A small contrastive image-text model, trained from scratch.
Model: 6.14M parameters, encoder arch resnext, encoder norm batchnorm, encoder depths [4, 4, 4], encoder widths [192, 288, 432], text encoder width 192, text encoder layers 7, text encoder norm rmsnorm, text encoder activation gelu.
Training: normuon at rate 0.031, batches of 256.
Data: trained on drawn human figures in many poses, 48750 training examples.
Rows from block 3 of the text encoder, named by matrix and row number. Rows with one number belong to one neuron. Each number is 128 + 32 x the weight over its row's rms, rounded and kept within 0 to 255. All counts start at 0. Numbers have three digits each. After the name is the row's rms in percent of the matrix's.
# fc1: MLP up (text_encoder.blocks.3.mlp.fc1.weight, 1152x192), inputs 96-191
# fc2: MLP down (text_encoder.blocks.3.mlp.fc2.weight, 192x1152, transposed), outputs 96-191
fc1.635 085:112045116147118088097110130111049080115121184135096133104155150137105132151073153121155149182123115103143123121104155121171150187137075086174153116158121186116108176095155104091092112144089120057097089085136138129091181143178178125085132166134121096144174133153149149155101110125118132122
fc1.636 091:083155099097138146131093117106113148104079137088140145154168084106119154181118096067087144158130171104123093082136110071076121105171110138116152141147155128255135146178109098139197103095118121140059136137160102137106097132075128115112143171081128124146161124054123149124093089157089126143
fc1.637 096:163124106074116126140121105195097160139174148130109096135102171099128066156137087135129123149133101100128090054100156167127092135175106141188153119140166105153123130160100155174107117131135103074098183074126092097119135139109135141147116112143110159147156150145119111155152097123147200153
fc1.638 091:107120121084168086121071147128106118092122139173085087149133196110136164090150074076112096145090133164125105139168158169123174107131190145161154091081139112143155164109097088175162153088114104087158133150117115088123101145124137149141097145162099105152138100188163121125176183144174127128
fc1.639 098:096112133067116114082131153160117138134141192143161113150197157118162146130155078147172132155136112148132125100096169130196122145103110100048106085140106113152173153145122156107179182114137114172106135121067131133159096137138172137122119118185087094169114128134147118089101142125142178166
fc1.640 123:178122139118094126136101126107131156144130125118144166142125098120127159161128101109105135144118149130118182089136123038131129114174147107076143081164057152173162102161093079152114092199169199082065104150151149155077102096133158126097155107111201166077145146127144123092095102173153176097
fc1.641 088:175150078083118091162148146121069158101101179106079100081133131166093094122152152136171108179167148098150152190134161128139058109144092119133124096161112089095157206191140086111081123086119121139165095156138131151113135129158099122120170125144127106134119123125149151166105116152120097103
fc1.642 118:134147157127175108171020133127125096094135112105099107138102069157133078126096131125182139068134154106175116109130111092158099151117135102125131081159118078090172099127126153123177101165093165134156139172108123126088134147146037198122144126145156109151127078134186099202137063085103113152
fc1.643 087:152102161101191111091113164116126137161103135130139183088126075134122151153135090166197099196065111102110143119176118120145087164125125141121141117135133161108156145116104136102137152148187090180131125122134153162125132146205150133115129181108155131140142101182073093112093101105154167214
fc1.644 119:117070124090143124087171144113151152182135161112132174127219111110117144123128129090125101124105126139108171098126167112085124063069118112043170087118055117160146124179164148148128160131153141149117127098059119162099066086188155144138122107163113115107132161114132098107135100157146117130
fc1.645 099:189095134108091164162098160157121125182088199150072143139108089108066161116051129165162222096085142117147113164126104094151155087091171070193110138113134109159152112160148137118152091164086143143150116143092080158133142167125106121190078055103161157142125164125164164067127099121138144154
fc1.646 090:119185151119136145128119115140191167086094113084127146148169153120155135070105108100139125174165103113161115126172202126089092072162110094166096083177186160140133128125045062152107063096176128169085107107166178137109157098120173173145123139132072174141129153143178118142136128119106155175
fc1.647 099:048134095074145120129108152122124100093112126126143144109124166116088131177124113165134110109154136047118134091098103105155089120143109140141104091120175053158106105117057073135159138144139217166115114060150120145132080122091129109117129135096113142149190157121101116156153112142210131122
fc1.648 092:137138154124124132177113192142062125131133164164102147101176174138115124146117041135136122090171099126108138155166129102148119092160180115177067133118064145089139152147103154132159172093141140063117102132153077133130093105158146114166169122124079131141168131122124182102137113060124067070
fc1.649 086:155100132122101133160119132127134131076183156145113108085176119106136129201073158138108140120137164161087120127107094132166092127159162117105104117119129083130103123127177143156171154071150059076140094176140071140139186153081093183134106134119137157181125179106111094117169154116150159104
fc1.650 093:187139062078153121115166142180123118143209075157101146089135148165152161151117076175161120169154112102123107147117136193133149146079114142168103137157153096137107097061078108145120142096132119139081165162136213082134121093135172168145127161148065129110146140170130134098071113112165199086
fc1.651 110:087115083034168082096111122106031135114157137139146081176104161113089108109116154120085107101111104083133174143178127147167177089133097098149092132097169080125152155128156099110154114156149164169185116162113135126132101137128074133145143079085126103176164115128076139092115102144161152108
fc1.652 094:189109113096151134118127123149132081116092111084102078093185136130095080146036116136147138109101107126127093162124138138156108113120147101104109055142160135162116129143142184090124091102180062210074135118141153073107147153184171156121199130148151152139096083126130150104111054124136143179
fc1.653 094:093145141167127139127089118170147088171126159188135143159115170084138200172141093139091103173117114114093190132145119161117123117047128137211125100127136142075111141159152123129109139139116101115134154096115128175073147067127134185135096153097143038158176080100186152100093136128135151096
fc1.654 093:180127153155077138155123126120124123125103151207143122063094080096122162118146089134132082200153138137133090125185076128135123124123122103169138109108085137108117112106061145109142197111149092126111164124125117126108171132124106110098165119151175165096135148137160177132120096156152137091
fc1.655 091:176072188144142110072093132178101130075117135157153070136145089105168126139134128123089114123219176171147148099104116130148112132114157092167175095190087126116083160100160080126133146069117131122180117139140085106126129117138100093164146145075182109159148121073063114158171104112136139118
fc1.656 091:176079136131107107116139169176105186057115181163055091117130201093163120098122047142100090118106065098093157133124149083168156166124085176137134137080088127122085157175059117099120111134106130140082158108112129158086106120094184129142166150151165111172139107131106122126109182122084180093
fc1.657 085:130127094092112132134103179183113110177201105127199209066166125080081120120098141148144119153157108125106135169139123162133153100106146089159150113167182102109122159086137149134172130145126168111160078128109159120093139103150219147141131169159116120162146205092104125108139157158152148135
fc1.658 096:112093110120137136109157104137151098075114115175177099129109096137173133126084145134137104186182129142089140063087166200198102179156149115195124195165164096136125188085071112068143162119104099109164077167123128155133119079124144108147146126163180149143123088095120143145159119094143116140
fc1.659 087:141105125156100109076112113119132138127050175084114067081121103105118114159134107178114099138150183211147141158103146122115127123180140135129190142184158110120075179173131149114120130114112133086118115116110149172102107203122151161137153129137120148167168164142136118108189169210142176122
fc1.660 098:152125124103098162159088095167120127146089093130130162182110170144131086165114096182126113175152076116114168114157166090035103112076140153082138028125187124146126059103092126146130127105169133070130091099095145123161153123129147181044154108090139116168159135142203154190103118138128084166
fc1.661 092:112090125092103097092071109204126186126165141093119140069105048142106122151119172171125125168183126159127108178115133104136073115117094095208155133196159117138090168088143105131115118103135181153136131100149173195122139146120173115195107153095145155124169161139148153118132071124149130090
fc1.662 097:113157136135138111135112188176156153099080133126114104127069130083158139153109090142120079096221100101091176188141157118098156176091129148177146166150116161131153105089065100143150139081161062091163161130096135112136122150144196134135118129095137071150074161096202121091173094129109205114
fc1.663 095:133115160075104159117101115101070097135100120145102155102155126130190091102181118119159167206147137101154115060131123057130125119134110115102190135160157131129135111143167161143156088122116140049077073100098120142087090164098161159065108121115199111165158129167072139133124105168155175112
fc1.664 083:131088111149172109111142187087144077184127132167126133105128152073156115100155040117136042109095095173161148130144107075161185121102142162127135117134165113128173136152103135158138105111148078168118099125141167161098131113185120104141087106142128112162175100117073128129169104071139137206
fc1.665 106:051125123117109140135194152127158129161111127107109111090159088176128134116104072157103081148127104158084105120153141181154117126103097102129127176151229081126155130138077059115172125132124098141159129093146088119062107135136091123138097161095166145123143054140096155109131178151137125084
fc1.666 168:117094135162147090047143156142183094127087135179124179092109129153166142116170118109097064137123128145113117170156123130105156116125161115150138174165157162095147147087066109110112131134152143203139115093188153135119091107164176157138152137152078124095098116138140102167121179135123145096
fc1.667 095:124121068105126074195184139150111123109142098162130130102155122174122107124152085125174133160106106080066124172114172129100123150116102135144113130174191173119135139105165136115153090049175105137105087100163082061119096168098130136089100096162107057111150087114205116161143106090130156194
fc1.668 114:136088133197137120059113159186115114099098062120058168145096152168155107182107132138140126215136114148081120195140095138065136129121175097146148095188103108132131112108101106113146108084128136147121095112107186109084084108189130163153138124129153148147109117085101109111116161153136111133
fc1.669 107:145147099167099066129155102136174121135158159125094175148135105108137120095095081149081162147126051151086140130085103131095090161133143150116159068126127182146114102077102139105155158088102117112107115092086123214082097146113137130119055150140142134120139104062179174167183158144085119145
fc1.670 111:205080061053101133134173135156120143137087090099117155114178097162094164118068138140110053170139148102111132141140106165102112100131148126131148043119110121146145088067095153091121111135161113165128096147099055149127142138097199136109126137091110146137101176136128103152092063175152139127
fc1.671 087:174105159112142131147133123176137142160160117108075109108178121128101118153146097154108065108093089130125103193172098101107061146154110138144142056129120089123140133115117170164114137108109162082141068166086165109133169232168144070106160149126151147077147131104123094145123125106109094156
fc1.672 085:140166195034140159103078176147165065157095176180157159059180106112150148111148084136143154143129135110172093135155129130104145101126136119188083102130167132115162102190133153124097079098128107103143141039139100125126159094147160165149165127128152162144106081118125070100135155135084137145
fc1.673 081:141103068077124106135127115156116093148116109149106108107144090130102144182100034129108062146147087224128144112133110123145108132082114112162167091025151177148113147096135139107109077111136066077103081118084060125105119117135160148064137057154186123157098190153135097137138124094151130084
fc1.674 093:150120133148104154086168160132086112124168112151072153118178134106115131120116093094135139133139123147128131151132129093076125144130097110104100079118115057124121127124140101120159097106117119084084136079157103113159056148159113136144163136118172131060096132062169142137088127066133139173
fc1.675 086:119139168095134132137106114160108069132107155138040078074126103093064158117110120103080156135141141148086157110100120133106155107169166100160149130131137113126132112069136179104110138100140098096112083098084052101183172185216161144143130136087134090100061129138173156203094128117163142128
fc1.676 095:099134137081118130036105091143127097163165163101038171138144183056126115133132117092133090109109160081095143091173094122099153127081101121144121142140188139136149072155103162117124147164163153165112150143083141112119079088081189095104107153131122155196139092148170141148079141194129170162
fc1.677 094:185126197088103158124091119134127076121140140131104161136158143094183127144117121137129073116135122104157149141133098156121143118052096119147133135146161120102138047120194110137165148183110180114150168091158156068142127101125105121144137155102118096147150116106153139158096124182136068112
fc1.678 093:082133181132093100163128139176159159111086083162131110114158157151099082150115143179138162111088154134124079146097119150162111143118125100041094156129174138145122160109103073107136104118141127105135096145098147176118101073091098152131105164190141091150075094199087154186144165162154195092
fc1.679 092:080133122075139185109086164109059147126108127126156111125103148145113176127052081153130122130154205190112111150154131171097128151151130118144161102118130166159101161106171169085180123132148102139084095119106127106056162180126173085105134138136131137113142105107136057103100105108104157096
fc1.680 090:147127153178114168065124164116075129091146165124157173136089122127105123067075132129106171125126109130102127120077078151200105144127150140157118103124187036126106161088137137131147128100133100127156131134133152095107107087131167124145064116128116120206150143195132144133062116130094160156
fc1.681 091:115108174155080110103108131147157134187131149151066113181087078116097108144131177143166161140148153143116066191093149113122070141139151097136102105137128085085155155147132165138139186099150131096068171087098154150134092129169136103101068088083148177171105108147130234167092083159102198147
fc1.682 090:133142109180108216105110139124117087140120137070135197032148115138129145116118112105162085128134149118112142174172120101129117140058133161092097084171109171110139117113109134151180144136133108128125091111119174164088128068124137161137128153168149147106107148112145141130134113143099097122
fc1.683 109:128153108157145108112092122206095141167157139192149146095118177129121124136107062136182105119164122168128158158157169123131141169113083184167135149152166123082170166108079142105093117107096110079094145181093155076093143161115158136150107121166055123113105102094104151118105180122200105110
fc1.684 093:120156141098107133090129114135096104091102155136066149133134170106125134114148076106108084131122113115139076069151110148118174061116142155202131110098152183132145124127146125130145139079167118110150101159094102142163123110167160154123212175211125105132095142098140115173083132171166110110
fc1.685 106:149175119086154168152173145125196132165108070137088133127149137152109039079166148140118148167156189121171161163189147125116148175109108125173135119118134168152102118063099140200131119127150116117118146118120119141152151108102142131135119117117180086154164124125142145122169101136143140116
fc1.686 107:152145102071114092153112115143139133120189134125150126107170118101089124074174184103097076107134133104108137141196082135127163142103070138162145158139155118079114068101096141171110110171141118153189157120131075110164146109098092129101070127115098090084152145104176155118101180114130163112
fc1.687 108:166143123174079105100147139137085181067085122149109152141159089127137140179124135141111179137107139153074135109106063105111117163126150078137255112149097134162110148123084105082136115141148143129170122178160084169076149127191154114172147076105145114067093139100124080161136101195223112153
fc1.688 083:143115120140090135118165159142122110073159108159048139122127080136181079122127076135166147101172123145086116144157110168148168181154111164144107118137170124131078113149176146133124097071080117167149126172166102122093076109084171160130133136176169120147128147107132143135103159085143192157
fc1.689 090:133176161090116132139132081064156125097130160124092093125133048085141097153153057142135173082118083143138116162144153075125142161143087169147127153115178146151110124126201091189164134119165071137123123110123151164161110095106177159081152165171195163196118163134109166112127116123150185113
fc1.690 109:156170150067098114088102139175097092135126135126119160062123098134128120180141201152098125125162151139078102089180085126156137110069194167123136089171134069083081092124087157107145155139182133146169144157180125138103147083174118121182093134121102130072102088132130109115129123128155105160
fc1.691 089:215122125105108148158148137129112113113201144159097118126205174115112133092110098141105197067133114159075143115082171112186080157105079110155077097104137109126103166130140127135114117127137158087095105091180125149138109074173133137079118073103110130108152141161098129096092156110138149129
fc1.692 103:082083165125118148057144151139111137120156125174154080115171138142132148147158120114169060085114118144136177118151105089107091109138097123169105092192134121088117086094102126122163165115122134124134111144156116101109142144177151167144138178126128074170131170079126109129147142145186152148
fc1.693 097:111113115080149136158119156117056094078072091125118091141109147108019140098113123158145129097118133153150101106153118147137157123175127060152072120130130085138115109138120107138134075125133092181104097034122087122095193164203201123155166125171130141143114125121124123151110099121129137057
fc1.694 095:082121148108106088218083162112118097142088143115116063160119131166121126073093127156159137141142149117176118176170131153060159140126076135157064131108142123123096142122133134136179139120129095115139071117126174134197079134088116104116127081161166116111100107159165087182080175131141154149
fc1.695 088:078096093149123121143085095146144120089120178072089068167099070109147117173110095150162127160155099121178093147143170102072121083111112159141171106138098139126165093061125096187191156161147120180121142143083133154069166074052150114058094161139149129117138140127130199068119157135207126124
fc1.696 104:170086131138157129155095088133103126128131109132151172162111175094113147105151089138118132179124112144104133169129116109153104093200157114131093174116164149087137168096171097090172116088099156118197090141086120098188098091145157150141128113094124131127142166111076142126112128160126094134
fc1.697 095:147152197138121103110144154117061154111172114145115142124168179091117077106105164072106111164098051151063185120107207101075079167149082154135133121164108090136087159144078159140129115084169122182144168124159124121053125138129119174162117179091177132119121109105138143175124142148130078122
fc1.698 090:101141124081135120181127069143076089093120122125085148119166130082168121172105139157135115091154121128138147178184207114124147102109182115088085114103173090128110152149102145098175076159190121129064087155128121115084116122155092170067145126091169173121125093138168169189109105120136173082
fc1.699 137:133182162053091118175082106080120126177068161107129126172094066069087153080137136138129155154124123144181125100124159134182082076134115046128119137123157116130144129172130123119082107106094174115096117141098110160128129118117134091122120083103186174077141087195113114127109160094088120132
fc1.700 095:085112110145112082217116096116083102070163112086098079168149126140100120146079140142143120154096125168148160140138106100132198195135183089151074101157153116095145155119110162071127125174199194147092115185137117108109166133113115142153131065171095159175155086103154138138172134050155111062
fc1.701 095:159130130093161190177110064064109149117096100133144126129192104106135132044146083174129090146113144106134078154154171142161133168074142185128049163169117102092140124118199101136138093120134125139120167149142130153136148085105131128161125088127100155115129168148178137136120124123125173106
fc1.702 090:155112076136157136057117190166110109155113163139065107119132098154130067165133029140137098138139134102157117118176145127095145142105111122137120101127121136138136124118139122082123109115114132173056134122089158052087074117195149184125183118150130167144136149109089110096131129124160142147
fc2.635 050:145084101085158150117104162096125079147080170105151085172118182077122080122155117110131131051142135105200122157100126123158187089139129113112083127099085143108086150105127133088162114125105088129170169109189069139100167118163142096087085151163112139083151096157080102153123097161129135152
fc2.636 100:092127114049085101131145088092109113146110156138076119157112126131134133122137091161136124180102115065125141134171154155060165084173158160102145175128092127094129077137129136131127217128181143140123065085110085134134111167105161128136036132104135127136104101130106097173160143052142104086
fc2.637 075:094069081169144159167151144110164115049108182147109073152161135153117155144151141078165134109093111107145130183154129113117123087127207086092138112149104143189072110171151162123194186141060135127162108115129143115191092082136170125081150130083122088084112159117107106113094189158110112113
fc2.638 043:120055115098135141138180137098176127122100119136127154098160095168136088075102120157136080181066114123124084138088152192142161078095115165125112112120122104124060215097124137091177145105115123173185164076117119153112133155124186155129124113131123141192117151093180101136084086128166142134
fc2.639 187:133149125119080109127082146150161112147092189140173129142190133134159107123154126150067151164104167148181093080138157110114186107122098086099143161138096035160113116128055174117110153156151194166147131063109090142159103088147176111133169185106139142077154185145144095100131098167180125126
fc2.640 104:095180049071132079138136092116103145136154110140140119118139146149138138093146128148131130134184153090143176137124172134148114075097128114114126112103046145138183105161123097101136126079220130124117111157134117098166109104092112137049093082099121156144148111137104076138121037108129171094
fc2.641 073:133120152149154149137116146110097120111078139099170095165078093160177136161119104093082109083109101130118075115124151064135107101111174185120072139139139184079109143160112200151144147176109203162116115169135114119089173119197091191174105147153065135079146196163127120112114129177046063104
fc2.642 172:129101153146140129179060108097113127127114165156135104123101095146140148143099084095131118126152134104147145114075070093150120144092103108121080115170157153144163115161090193123144133185114255120133065183111107098133089215136124153096148117140121139080157055144135121207115093151100121060
fc2.643 044:133079143155123089127139127095105121089159050122145130125062110140143163122155113085121090166109097125124083152104143142165128143116089151076181088111175185163160144119074140156126131143128125154134155137123130128176094124108121121115101039165121164141100095125095097111112129137131096126
fc2.644 186:133153125083114078109117152075093133064088178133085102186208154089156131106110136130158083149110182146150064080152145063135200120080095138078125122119082084168085126118110162147106189099144170123132110170140119129114085084108126084179181162116176134130100129167119160152112149163197174155
fc2.645 098:146103118121143089109152115152143101151128130102091084099072146160165115112159111127140122078137110122103133136109146141073101154060129153120154137114102124147174078151134137034093166127133133161135065100120083136156094092111133129149189132101139134125134102169143166162093122196097159201
fc2.646 040:129150100065141183080121122098149157132130051109161123086120100204096125159129110183098121116084166119110066047168152150130144137117157096175116128132095166123100119143174109107105114097173118217152184139113123139131111162094154166073132139169136125136082104097125143189148065090096145090
fc2.647 082:066106107121102130155191138111202111131151081151167118139104110165150122145087087086136138132111185134135128146143142124077106115129177121139067138126099112180105127158078172126115124169134117111130162129122126100114124137142110131136131047123046146094105128231114177179110157156102107163
fc2.648 063:194143104128151150066163181137110103113107154123150119122110109121115098148089071132057136168127131110113124099130148164204101157180156086129094148112127185148184177091095118108125091063073129090090114147072146091207135167145112165125114111125049117133152117102063080076161131153154057056
fc2.649 089:099096078144150152077140081137125112155103143119111165144124136081167101075121088109144095134146142164179112158100100120094092190172122135132110147124150140091107154090107053111122148130175123162100149157123180190145185134103189143093073168186088132114126098129176080125102083168155116143
fc2.650 039:133127188119147156142071123116140103139118183164096120097120123108141088178084148106184115102147135123143127151096198142125142087108152151144131129115150151167101170125124114114138125132216126152067149156144127098114165113148081139136074097109082109138118150119144073138132052091078157109
fc2.651 111:118136159109111193125148135164210097105096126133163116108141114117151160142103052136175158112133139118161120141114131063144090120121115119095179082065120187146105083139083152162100148084105152094113147127127172137136159115090143114111136143164080143135101154186135118175147130085105062135
fc2.652 052:188102092201127161115157217114116155193120114147158076173079124158199219105117154114047137141128153137182117114106209163105171119106072112112148112148126148154152109117123089099085141085173117139147168166158167118150121195117089163135113056141109151108124080136124127099170171034115174134
fc2.653 041:144132110141150137096157165140107148157105136096132131171117151140165183153161138177117139192083154190154098159131188204228106119120143144158129115030095141098160175131159084050114084191118144122171099113126188154153154120114148141135129104128136102180175166074145100153110092121133134132
fc2.654 065:120143130074148132132083166121123144152127119138112139147100132107145122128145135121118122105080134153145082166100143123088140101056130178095057157136163155062061165100098147171108141122133178078118134118146113183089112138089097108125163139138098095120126155143150170168136165159124044080
fc2.655 111:152139150150155088136120098100182115167153170105109186108068157156121045076138067132113118126110151105092187115173066158099183145179154162098098123129119125194118148189104139123152093095161157118150112138174108170142131179100136147094111114144109122047132108075118142124174122088125079139
fc2.656 063:093172076039127134056142149102167138134103107104146152113098139191141153139164128207124145159109173111154126167108168168136215165165095147117101090127141127112172116161147102086094152132104151190133144179155114202156081170190153106113113145077143126075132063149049151114159122160099121144
fc2.657 033:092154069176133123142055100180112127149140140116078138133083153169140184134100108166148134155154110115123183076075085125154111061135135145144138178130144166146087170137126127117101161144114114141072130151124095133130131094082114127134123142050145137123078104093082254149106154073144118020
fc2.658 077:153119153161083068115078111144135128127104138097126153145098096127174086196137128116112137114095145111096131154157160130097124153119125099115179127154190157141116091122161128165128136152105244138111101080106160186129062180135115120117129112113058133144153114096116104123092163109144124143
fc2.659 086:184110114051169125175199166153092103102140169085126156114104109149119128136086126095120110097140147149096118173104075129105173155143142137122111081143128118064203133126091160168115125083085112124159142104089092141156103073104163148086121115153095115113119155127142110111181111104112138091
fc2.660 020:127086162113085108109144154165157170156104185107143151104149142140133156165208083106191121182046121123137180150059161109128102138121077137107128077179098138099096084104160154101100103175167144175149129145122112124172147125099152165151085172158139058102116138174151158172078190144187080188
fc2.661 110:058116085094123117090133136082121110136152130146203074142153087206154141126130170177093151081135104143127103100120142141168145114117148124089094132092139127183124120187145119124177168148094130162181180153093169206119101125164116109157071053100152120169093089111127111146072161097087044082
fc2.662 040:105120173174156167118112156143140168120173146137125078162117170159156155142103180167091090142125107122149121092109136135116125146131105176084137141059125159130103083123186157160120175113094134113157120104140166120110171087129054135139133196151194154129138113110170122163137143077137108064
fc2.663 073:106127087166170185133182174149175086109151075136193137141142104115109127158193108203136160097114081141175158143102132120123118164162100123132081139149143137164111149149121112144090153094132113129129075088117202141084074099086124098149155116093061149080149125125107156164152173120115144118
fc2.664 050:131189152208089158130095142137143168114107092168145130086097147141121138138122163103070090119167152093120134121120135150145085125144145133083082090169100071128141168124168180114145161097132148146073144142137100140136123133130159154162151116185193101149163108145121099182098163087079116146
fc2.665 151:106163170173104104087125142138144136099073136134112121167111150108099145138065109096086083138164153169088082143142175160121086128131219173155102120128110188151069143090120079121117113139138120164189143122120171083139156112169161096144190142028126157079169129133103156168112131130131148100
fc2.666 125:154107082095129134151118104126067180143174153103132088193190117079089151155134141120118151155139099075167129079082165113198136126109143106108100109132097081137149123186213115133136117105091109074125147157067089121172176150070124089102115108110182107159152115109161144105171111065137137118
fc2.667 058:093157163056184098153142161184180143079070082061116124116132149120118128104118134136074105067151165098123120144115133113105127123103134140167136166161178148128111151134079117119117115053098153152126126158097108103108125141131140077178103098125092137140034099152134109126174174115165136106
fc2.668 110:132187130124108097124137154114148108175173164161121117125134086120147164034109153148147162077166143186151122143158140120124112156121133086147082136099170108140177092145153126150068137176103147174148146078123108111160154118095088101098115146079158107167167131195142164157107100090139202107
fc2.669 023:091141134062163145130201076153083062139148076165082167123126123176164144148079116195130151184148177118056176121098087130117157127092092108101121094131141130141129123161135086132154139161171122143109137097104136171098119102069132126139099137096104095085086061104150183102145147182075145074
fc2.670 096:150171082134132089171152163086137139113148142125137091104152139080166107126101094127198177139111088159149149106135165093094122105100102150103114127075051100166137141120092105133087108170192127058153170139087109122135159124132157118129116142091101119190145081092094097143102087156073141128
fc2.671 071:163129133133131126182079161154089164097151160094120159136146081106195067097178071101131157144107161066160128143160070169128132091149072156120139108134161120137140151160132095085130125185125147110098113125192176074065173097144108120115124078170148098144139151166184151080119102206135096094
fc2.672 090:122127142112149140138172172124113168187153102137192119137112100178201092155123083110119134080100145146056104082154140124067127199174140119084106155095102196198115120109098127187156115087080040162132095097073148136140117142072123100103131116095131107130150093172132116131142151126118068097
fc2.673 061:112145101101132130065121097115125137095136181174155173099178143110116101112118134124063124150107149088122075087169116164191093110156139176119090098116142183066126205124084150130144132100168172104057113149128124122141185136056112134092129085157071114101121144096069145146118107146167099133
fc2.674 075:198147087102106176079122123119111138130125114115090099096137131140148126114174139099092085101120194127126106112091159125134090115110079134124072164106077190129066113163097142148084121149111131136176066096075106140121146088136159177136181095106088137171110083097146154135187156147144134100
fc2.675 067:184150121093111146132132154156145085113103153111145101138143142121160104136182091128160107124126132116155120157151103174102061172127201179099107164081140133119115122131062137079134159144045168145093128138100170115177177124146157137131137116129172169132110142055148110108131125134120080125
fc2.676 034:159138152132124181049135132135119107116089152099080093099141113155164127134101117117160122138099154100121153210179117152138160101088102121149129141098133146139168210127141118109026165148133125081138150110160120153141118167069151132066092120143104139145119112124053131084112068179110138136
fc2.677 076:086135128194103110185153105177130081184102125105185071104158051061113153134134113100170130117123066107126086190117083122112103174099106154184098119131145057133155184137118169134129167184158144163093144106119158029118149092096122077179136137155084113074138147155111154120071175107080089144
fc2.678 137:128153118154117139171144122122115127199115140109125110154128080115097155147097141188098148154109108120065121098151138144108138112132139096085097111160172075150115110150069155094097098132084160127225115106079178113089143107117159142145079092159120142113170131128156172106146069137079072156
fc2.679 090:149148174133132126137131091103178143143157125130130109117128129106157139203131178063086072117065140089108156125128097092129144147113152112067107091136145115169133085174129112139151105158101141145109140112149117124147092136075131105113172108089103143165189148177107229089138178070162141134
fc2.680 109:169123091172099152081186191058121149083135158119150146129113141078100124106162102173159174112133125116063150096094146119090157154141153176094190123088069129113113175099138111135191150125058122116134114074137120059124125135149125099136078166140160091110140123174116141146063087082067144091
fc2.681 102:093124125176109127114127128109122162123144143156170115089106141121148098147095178179165135099105145117134104135167074105129065076091195076071133165088119145139124153139152083168123171160131189127148108132075168133144141141111126118079136070177111095109131108109152239071120145127173148101
fc2.682 059:108102046184128142102147146197112112179118166113151155078137144127088135111114122130152099172085070090101095120137092093088093165159084080063071093111103110114114134128126138154110202155104139105051092111124090130149176109136096115062106134165129135128120160105154162100123188097103092118
fc2.683 131:121132114122077014163100073092110110137132105088087166109079142127100130112150132149179080151154086131105137091167135145166146150081140091078147171150153120074098133128135113100106071111086046085152139135178077093092137146141115125111073149064084129114108156113136081090104191133166089071
fc2.684 039:144165089141190089102165102140153095175117157161076145086160101135151141140081120110110097145129060209173126125180149117181110177134186092163131143119164117096092103124107169101073158067181107192118109071140180109153151074126090136103123137113101107145100093150159095136124085130101152119
fc2.685 141:137146124140109177151180165165144119181103164108130095190144149195136133118133151130109180162073131057179120147173121129097149118040160147147116112119082132114140181121091183117107118136129094116101059154095109129140114080159073123142137122132142123151099109090065137130145117131200049160
fc2.686 113:141086102174129141160152099162135093130111140171152118150145126151127136195136102163195174169097082125185055108116156164102135132125154164064165100162151119134135135161123153165085088061061122104067176130146136146130106087167161093088183148158122140164025075155102138121122161132150114146
fc2.687 111:079100077113086114161107144125100084153154134123213122105126164103140123076141092165097119146111140140130099122171191099137075061114093179102072095148097161113127122154133117152094138136206138078159154134137133115097093067135147144090113097084155146165112130103101104152100115107155113083
fc2.688 066:214135106098116158142132156165173071119157107139104119110119209096103141139171077078138169187140163131111140132172096174123136093148149132110119132153140036148058135123148092110124089163169159131051120160111151174110146128149091127174062133167133132226149146124130096120089122154082111142
fc2.689 059:085118151116163094125087165138136153147096082107129124080117122153177087141188119148146152119088152205156142123113121148138151113136186083076116199114082139115116092160085140112118152122111171108104096091166135101083125068151148154130171115132151106120131139128124214120114160110156098116
fc2.690 104:087132125132115162137185103105168107115134086140147081141110198101119182117101120139124124148126132088124113122140153108131078086151105134060064181075105179143123181151154120101162145154120165114108134139092130111140122144093152145093161144111119114142118118179117146132206146147100167114
fc2.691 059:175080103179176159165151204063137164183152183146055128133118105144154146170082146136100099125106145093134168109113100143153110075137122094104163128039155104181153147137155149164131182138122186140134117109153143155078122144155106183092142174137148117131156181081114148133098146132175101166
fc2.692 097:138086142191131109144132066118174148161124066129098123128100147095206217095127149111146153179105081146152108101086123125098117139184183142094151150109141199163145113131164141136136078129060154173074129143109076124237128147098116108117101089139074183054098170104176139122173191134142097188
fc2.693 045:151158179119166117080071127111062163149109150127146081130067183143158061160162040088101119117166129136155140147114118128091114143130165158114110130087177127105092129166107112073157114146087142128109176082125088115174181128172114144172143131151134110144159134087132103136139196129072068091
fc2.694 109:110166178181164100097161100176104137149118120121087149135098147161164128143095161121096095150154150114168104116080150116131085176110127079128185081110053097151123116136107145169074127115137108166100142173127217094101066121139069101071120136118097095073162165095124148129108123148103190113
fc2.695 052:128120120067159069146099166097150088144199123156109136217122185094123182106185157134126106080121112126142084140137167181160134113096144133107102069199175148187168121175153134131079117125126189120121101111099089103180104126093161120109089170063072141135154148113140134085134115156121111139
fc2.696 131:140091080130125130169107068173144122104164078123139118163127160118151128101154137140083122109095105199083141060138121121132096098119128081126110188124150155055124155086226066135150095071100157164167137157108099109141128168165064125064167129127095131134132216081115154126170108211158127144
fc2.697 051:172163133172214148106146148112134101092130140123162068145122171156141103135151140141158105088098150137111128141095109178126191135138073129092179127148099152106142154132162067150156165127180165162115148137110109108128113133182100120085128163188125136083082112097042079149129079057146142136
fc2.698 077:163139122144142101106147190145067080109117211154145084118088157151085067120137152098151127139137108129109125196157138113138114123124087109125126132136135081169114149113100190138119153154047142094121133157104142132106186158132178149134131129184122087132132139143129149160185157093081106125
fc2.699 098:089087100163093132108154156171140147069197133157147107126117199141179118137138132147156132111139081124116149066121124147111150125044125132069137117091146141090184059164108095097153100134171129143117147107164058118132176086128172119162149155115046101174119171073158054109133110176104088137
fc2.700 072:088127154112157126175114099081132132129097157185174109150123116136185151104171093114122075131175119065122110120140141104056100096109124072121078111162191130105135137141157200133156101164075196038065130080167123177182131143186130138147123157159089086088167101149149130155074120122163077123
fc2.701 079:081137177084113081117119174127137146124146148075104081135074070137143107160096099097123131124111145144056186136144113124134139105162152048181146173126091131135150176147189178188115133131143125107134098090150112132117146170086112205125123122152091196103114111149168177139142055099120131110
fc2.702 065:162145114163047168178146099114159075129099140135139171142082161171151017162134101144103150170162131114182118084103140126156051143165049204125119093123104107087130161140154086093137126091199104116078147108147129110150187154180147144097118081167085133091123109072080164140143136145148116157